config.yaml
encoder_norm: "layernorm_no_bias"
encoder_mlp_ratio: 4
encoder_parallel_block: false
encoder_dropout: 0.1
encoder_layers: 14
decoder_norm: "batchnorm"
decoder_activation: "silu"
decoder_attention: false
decoder_upsampling: "nearest_conv"
init: "orthogonal"
beta2: 0.95
learning_rate: 0.0025
epochs: 5.8
lr_schedule: "linear"
adamw_weight_decay_other_params: 0.01
Rows from block 5 of the encoder of a small segmentation model, named by matrix and row number. Rows with one number belong to one neuron. Each number is 128 + 24 x the weight over its row's rms, rounded and kept within 0 to 255. All counts start at 0. After the name is the row's rms in percent of the matrix's.
After each neuron's rows are labels from the 100 images, of 14976, where the neuron reaches its highest value: "responds to" is what is common among them. Only what is clearly more common there than usual is listed. The data: seven-segment displays showing three digits. In brackets: how many of the 100.
# fc1: MLP up (encoder.blocks.5.mlp.fc1.weight, 768x192), inputs 0-95
# fc2: MLP down (encoder.blocks.5.mlp.fc2.weight, 192x768, transposed), outputs 0-95

fc1.389 120 [ 95 141 148 144  85 128 135 100 121 133  77 135 147 109  81  96 156 134 126 181 136  89  88 139 161 108 159 147 143 116 107 128 120 127 148 138 148 146  81 116 111 125 118 152 176  88 132 151 133 138 123 111 204 128 109 138 138 135 122 100 107 111 142 110 112 115 168 121 130 131 105  90 182 137  67  99 169 107 149 126 104 128 154 115 138 155  82 149 124 140 120 163 138 147 122 114]
fc2.389 083 [130 118 141 113 124 127 135 151 128 138 133 122 129   0 126 124 135 120 111 134 128 128 139 134 122 123 119 127 132 141 114 143 118 130 122 120 130 153 144 117 126 136 139 120 117 146 129 142 116 124 104 135 107 129 142 117 133 126 136 134 117 122 132 123 125 136 133 130 129 106 142 132 140 108 125 133 130 131 140 127 144 107 124 142 126 114 132 134 132 142 132 135 113 255 120 133]
responds to: dark on pale (45)

fc1.317 109 [142  89  85 139 103 110 128 102 132 182 138 118 161 144 182 138 134 122 128 112 135 140 131 129 104  84 116 174 125 106 115 112 141 136 138 118 115 125 143 123 145 141 138 119 120  71 119 127 146 120 152 143 161 115 106 141 104 145 158 118 125 127 102 131 115  89  70 108 103 155 143 136 103 147 137 146 134 117 116 131 121 131 116 137 102 115 115  89 143 157 100 156 108 134 140  92]
fc2.317 085 [117 135 117 132 134 105 143 129 138 112 119 130 105   0 121 117 119 111 125 134 137 123 127 135 137 134 132 116 130 123 153 140 126 141 133 133 127 124  99 128 129 123 123 119 142 139 129 124 119 122 140 127 126 128 138 136 134 111 110 120 100 117 124 140 135 125 143 127 139 122 121 128 133 118 125 121 120 142 138 135 130 131 126 125 134 137 146 126 126 142 140 109 137 255 128 142]
responds to: white glow (43)

fc1.252 112 [116 108 113 153 127 111 165 104 134 144 125 147 138 131 119 115 147  93 147 118 174  83 140 143  94 140 113 193 111 127 150 168 129 107 148 145 128 123 133  98 141 155 114 105 109 123 119 137  99 116 129 116  95 104 144 188 169 145 152 116 137 123 167 129 154  84 111 123 129 169 117 161 104 141 131 109 148 140  82 138 114 129 100 139 116 153 159 179  86 112 116 137 117 131 130  75]
fc2.252 088 [118 124 120 124 130 122 131 136 138 117 127 139 124   0 124 129 134 132 124 140 135 120 127 121 123 122 136 133 124 109 135 146 136 154 126 123 121 121 107 128 103 127 114 135 147 116 125 115 145 141 135 123 141 137 138 116 114 122 128 121 129 112 139 115 126 117 134 135 127 127 122 120 130 127 129 120 116 120 136 135 129 139 132 119 142 131 125 118 151 121 147 139 139 255 117 139]
responds to: white glow (43)

fc1.211 107 [156 134 159 123 139 138 109 180  70 116 105 135 135  79 111 113 150 108 100 146 131 119 141 154 108 164 197 143 134 126 127 138 139 121 125  98 151 153 178 125  99 128 125 114 112 140 106 146 122 130 136 142 128 121 178 118 164 102 126 123 112 114 119  96 149 160 124 144 167  87 138 116 168 143  84 137 145 141 140 135 114 177 139 107 163 118 116 187  97 155 135 121 160  97 135 136]
fc2.211 069 [133 123 136 130 125 132 129 133 128 132 137 131 135 255 121 129 109 119 132 131 127 136 136 120 134 115 134 125 120 126 126 117 117 128 111 128 130 160 108 139 130 128 124 144 125 146 145 140 125 132 111 127 127 120 142 112 123 131 125 119 154 109 125 134 125 137 128 123 131 116 128 123 133 125 119 117 120 117 120 114 146 118 124 128 127 114 140 125 128 123 124 116 146  11 135 136]
responds to: dark on pale (100)

fc1.733 104 [153 120  92 130 176 136 122 133 143 162 130 137 144 133 149 153 126 121 119 110 122  96 108 124 125 128  92 117 108 103 170 128 171 182  75  94 144 112 112 137 158 138 118 102 147  65 126 152  82 116 169 131 112 120 105 130 169 161 128 129 152 135 158 106 113 117  69 159 104 176 128 183 113 136 151 142 157 108  89 150  78  79 108 126 140 108 167 136 142 146 126 166  91 121 107 132]
fc2.733 102 [131 126 125 122 120 109 130 125 126 123 118 126 120   0 120 134 121 127 136 137 132 130 127 131 126 132 140 126 114 127 132 130 129 127 127 124 127 130 127 140 124 136 124 121 123 143 128 120 125 133 129 119 122 127 134 126 133 116 120 120 123 131 135 130 125 128 126 126 139 114 121 127 129 127 123 128 138 133 136 126 128 123 129 133 128 138 131 125 129 133 116 143 122 255 128 140]
responds to: dark on pale (36)

fc1.484 107 [132 101  84 171 134 148 111 146  82 142 109 141 127 125 159 155 140  88 165 135 146 139 130 118 128  79 116 160 157 147  70 119 134 121 140 113 170  95 110 139 157 105 129 109 118 152  82 175 113 157 108 172 144  97 166 139 101 103  94 150 118  79 105 143 136 155 133 116 119 131 124 150 119 121 117 160 102 136 132 117  90 126 116 155 141 151 131 124 118 116 117 155 151 130 146 132]
fc2.484 072 [136 118 134 115 110 126 117 124 138 111 107 128 130   0 123 119 146 138 118 127 123 140 122 117 115 129 137 131 123 125 143 119 134 125 135 144 113 132 138 124 125 121 130 123 142 115 114 125 154 131 127 141 149 125 135 117 110 145 127 126 137 121 135 115 125 115 137 133 105 128 118 131 130 128 120 130 120 136 127 114 140 101 142 132 132 140 113 129 113 125 129 124 135 255 151 141]
responds to: white glow (39)

fc1.162 115 [134 158  98 135 137 167 170 170 135 136 137 157 133 135 111 128 109 109 109 159 192 103 117 107 126  99 110 124  61 119 133  98 145 143 131  77 153 158  79 110  91 122  93 142 129 124 117 157 126  94 137 169 127 162 150 131 124 125 144 127 159 151 150  87  96 108 138 125 174 105 144 137 157 147  76 105 114  95 192 188 121 138 138  94 182 114  89  99 162 149 134 122 148 136 117 132]
fc2.162 065 [135 103 163  91 103  98 116 112 157 101 123 116 115  60 134 140 137 133 116 111 118 149 136 179 144 152 120 131 117 144 135 120  61 110 137 184  95 129 223 131 180 113 166 135  95 149 128 113 144 122 125 101 106 128 137 132 172 134 127 124 101 122 166 143 125 136 161 123 113 131 135 126 116 115 149 142 188 157 107  95 135 101 119 146  88 136 171 130 100 155 127 167 115 198 118 138]
responds to: dark on pale (100)

fc1.524 105 [152  73  90 151 165 136 145  84 145 137 125 137 126 139 114 149 155 134 133 182  91 123 131  96 118 141 168 110 148 152  99 114 120 112 135 164 134 162 127 154 120 125 119 154 126  66 130  84 130 106 118  99 164 108  91 137 107 158 148 137  82 125 169 133 110  99 113 106 151  97 170 101 114 131 182 133  79 188  67 109 146 131 103 133 128 115 140 106 140 150 162 161 120 146 129 129]
fc2.524 097 [123 141 114 121 113 115 125 135 113 129 126 131 131   0 118 130 120 132 118 123 138 126 119 123 130 115 122 137 130 124 120 140 124 121 141 116 123 126 130 138 127 127 134 112 121 144 126 121 129 123 124 136 130 138 131 144 139 126 119 133 119 137 115 133 144 138 123 131 129 132 115 134 114 111 121 120 141 127 123 131 133 131 110 128 129 137 128 135 115 119 119 117 137 255 126 121]
responds to: the digit 1 (55); third digit: 1 (29)

fc1.480 102 [111 152  88 131 134 127 125 100 138 136 134 131 189 125 120 121 142 144 153 132 113 117 115 123 133  96 141 134 151 107  93 123 111 147 142 138 134  98  90 138 160 112 152  79 154 141 153 126 172 163 132 172 155 128 153 120 111 107 133 140  99 147 153 191 107  35 139 118 139 130 134 132 112 122 108 146  96 109 109 117 108 111 105 143 112 131 115  98 144 140 105 162  83 133 149 148]
fc2.480 100 [129 131 121 120 124 135 127 141 123 122 117 132 137   0 134 132 121 135 127 134 125 138 126 125 124 121 120 128 126 127 132 131 122 116 118 122 123 143 128 131 127 121 128 127 136 121 128 127 123 137 135 125 120 111 124 135 125 129 118 125 131 116 128 139 125 133 120 126 120 131 131 128 133 134 133 131 131 128 129 140 140 124 129 121 134 127 137 134 131 108 126 127 130 255 126 125]
responds to: second digit: 2 (26)

fc1.730 122 [164 142 124 128 122 151 126 170 101  98 107  70 131 132 119 142 126 159 121 130 130 136 112 151 122 131 122  97 143 144  92 156 151 154 121 138 116 139  69  95  86 146 128 121 150  77 134 150 162 145 114 147 135 103  94 125  96 156 153 134 149 106 145 103 117 136 153 136  71 128  84 125 184 150 179 151  88 106 153 173 138 114 131 105 122 121 142 136 144 107 114 140 132 143 133 170]
fc2.730 092 [135 127 110 144 128 141 144 113 127 119 126 113 121   0 121 145 129 119 120 121 118 128 128 131 145 114 125 100 128 132 131 132 124 130 118 113 147 131 204 131 125 113 144 112 112 153 134 145 119 128 134 136 105 132 138 133 149 127 125 142 111 142 132 118 107 137 138 115 139 116 135 126 115 129 109 129 154 129 131 128 125 129 121 138 117 131 126 124 133 142 141 127 112 255 117 127]
responds to: dark on pale (100)

fc1.264 152 [158 148 133 106 132 240 123 145 132 147 132 118 129 141 121 139 145 119 122 122 117 139 164  94 107 118 140 125 145 142  87 138 109 147 131  99 123  22 124 142 130 119 105 127 123  88  86 129 118 137 111 141 139 142 165 146  94 117 121 136  67 123 117 150 130 134 133 134 175 115 108 139 166 172 122 122  72 163 131 136  84 133 145  91 158 102 136 138 115  68 134 164 146 153 142 150]
fc2.264 093 [136 129 124 114 123 106 130 126 136 123 128 143 133   0 120 128 141 128 126 120 117 138 132 128 129 118 144 134 133 125 135 129 127 122 132 129 131 144 127 134 118 126 128 127 125 121 144 131 122 124 135 124 138 126 113 129 134 124 117 128 120 120 125 130 140 136 119 117 131 124 129 132 123 131 114 123 129 123 139 132 142 135 132 117 133 136 131 135 118 119 128 130 129 255 142 126]
responds to: white glow (51)

fc1.342 110 [103 151 162 104 114 168  96 155  99 111  92 116 188 121 102 136 146 137 138 110  79 135 137 116 116 119 104 114 155 118  96 124  83 144 153 111 132  46 115 139 123 136 159 140 157  92  94 121 152 130 163 114 126 109 143 166 103 156  94  84 123 164 167 144 113 145 145 135  74 146 117 129 146 148 136 155 122 128 116 116 117 131  99 122 112 121 109 137 154 129 157 139 126 136 113 166]
fc2.342 102 [135 142 132 119 116 140 123 133 131 130 135 132 132   0 121 124 134 128 120 130 120 131 138 133 128 132 119 124 127 125 122 123 126 129 116 125 137 135 141 133 122 125 129 125 120 134 124 133 126 126 127 130 119 124 133 128 139 124 120 131 124 126 120 131 130 131 123 128 125 128 116 123 125 122 125 130 121 128 125 137 136 121 130 133 123 120 123 129 133 130 132 116 135 255 131 130]
responds to: dark on pale (50)

fc1.547 116 [123 108 188 114 129 154 138 149 100 106 107 170 125 100 127 117 113 140  88 162  79 138 124 148 112 134 170 118 103 119 132 150 136 121 107 113 151 200 141 145 128 116 125 124 172 176 141 147 106 128 144 156 129 141 173 143 160  83 140 149 105 119 139 114 124 172 141 134 130 112 152 118 183 129  93 119 146 106 149 118 124 145 171 105 139 113 158 139 107 146  98 108 182 133 128 143]
fc2.547 075 [124 123 136 127 119 126 130 138 125 123 127 128 120 255 125 125 123 120 141 125 135 124 136 110 126 132 125 126 123 127 129 132 134 124 126 129 135 144 126 132 116 123 132 140 119 133 134 140 126 119 111 128 116 116 143 125 121 123 137 127 132 128 119 130 121 141 121 119 124 119 138 137 120 111 138 128 126 121 130 123 144 121 132 134 138 122 122 141 124 134 129 130 134   0 131 126]
responds to: dark on pale (100)

fc1.441 115 [143 137 174 139 108 128 127 140 161 104  63 121 130 138 130 136 156 119 120 175  42 153 115 117 168 147 164 124 155 113  97  76  82 156 111 177 121 131  94  92 111  85 142 137 145 116 134 123 140 133 127 135 172 130 137 106  77 159 158 131 111 122 104 143 152 131 155 141  96 150 100 116 173 111 145 157 110  99 130 100 156 162 146 100 119 156 115 157 153 132 138 146 146 139 138 113]
fc2.441 063 [140 138  85 132 118 162 134 105 119 147 171 106  91   0 144 138 148 144 113  95 157 101 115 122 122 115 134  98 132 132 133 162 153 114 118  96 143 114 201 117  97 154 121 120 123 153 122 137 116 128 128 151 135 103 141 154 147 123 111 135 121 149 110 109 125 120 167 119 125 108 127 150 100 115 128 136 132 154 165 133 144 121 107 110 108 132 113 144 146 114 117 109 133 255 116 114]
responds to: dark on pale (100)

fc1.766 118 [106 123 140 150 142 118 102 138 137 147 135  99 124 110 112 109 136 141 131 105 135 146 123 112 109 144 133 142 125 121 161 114 153 129  82 104 158 105 168  99 147 116 123 150 178 149  73 178 108 148 178 146 120 131 180 177 139 128 125 130 127 153 114  88 164 135  97 154 120 135 127 118 121 106  92 130 136 133 121 108 151 139 106 154 102 134 101 111 173 145 138 110 157 128 137 175]
fc2.766 082 [142 100 149 128 121 133 117 141 130 127 113 123 139   0 117 123 140 139 130 135 128 133 147 128 108 149 119 141 130 148 127 113 123 130  96 167 120 141  99 118 125 130 132 143 113 111 120 106 122 125 126 107 142 121 119 103 117 137 139 125 138 137 138 139 110 125 113 119 129 144 158 116 142 128 138 130 114 140 106 146 126 111 150 132 145 115 136 129 105 108 129 135 150 255 141 118]
responds to: white glow (62)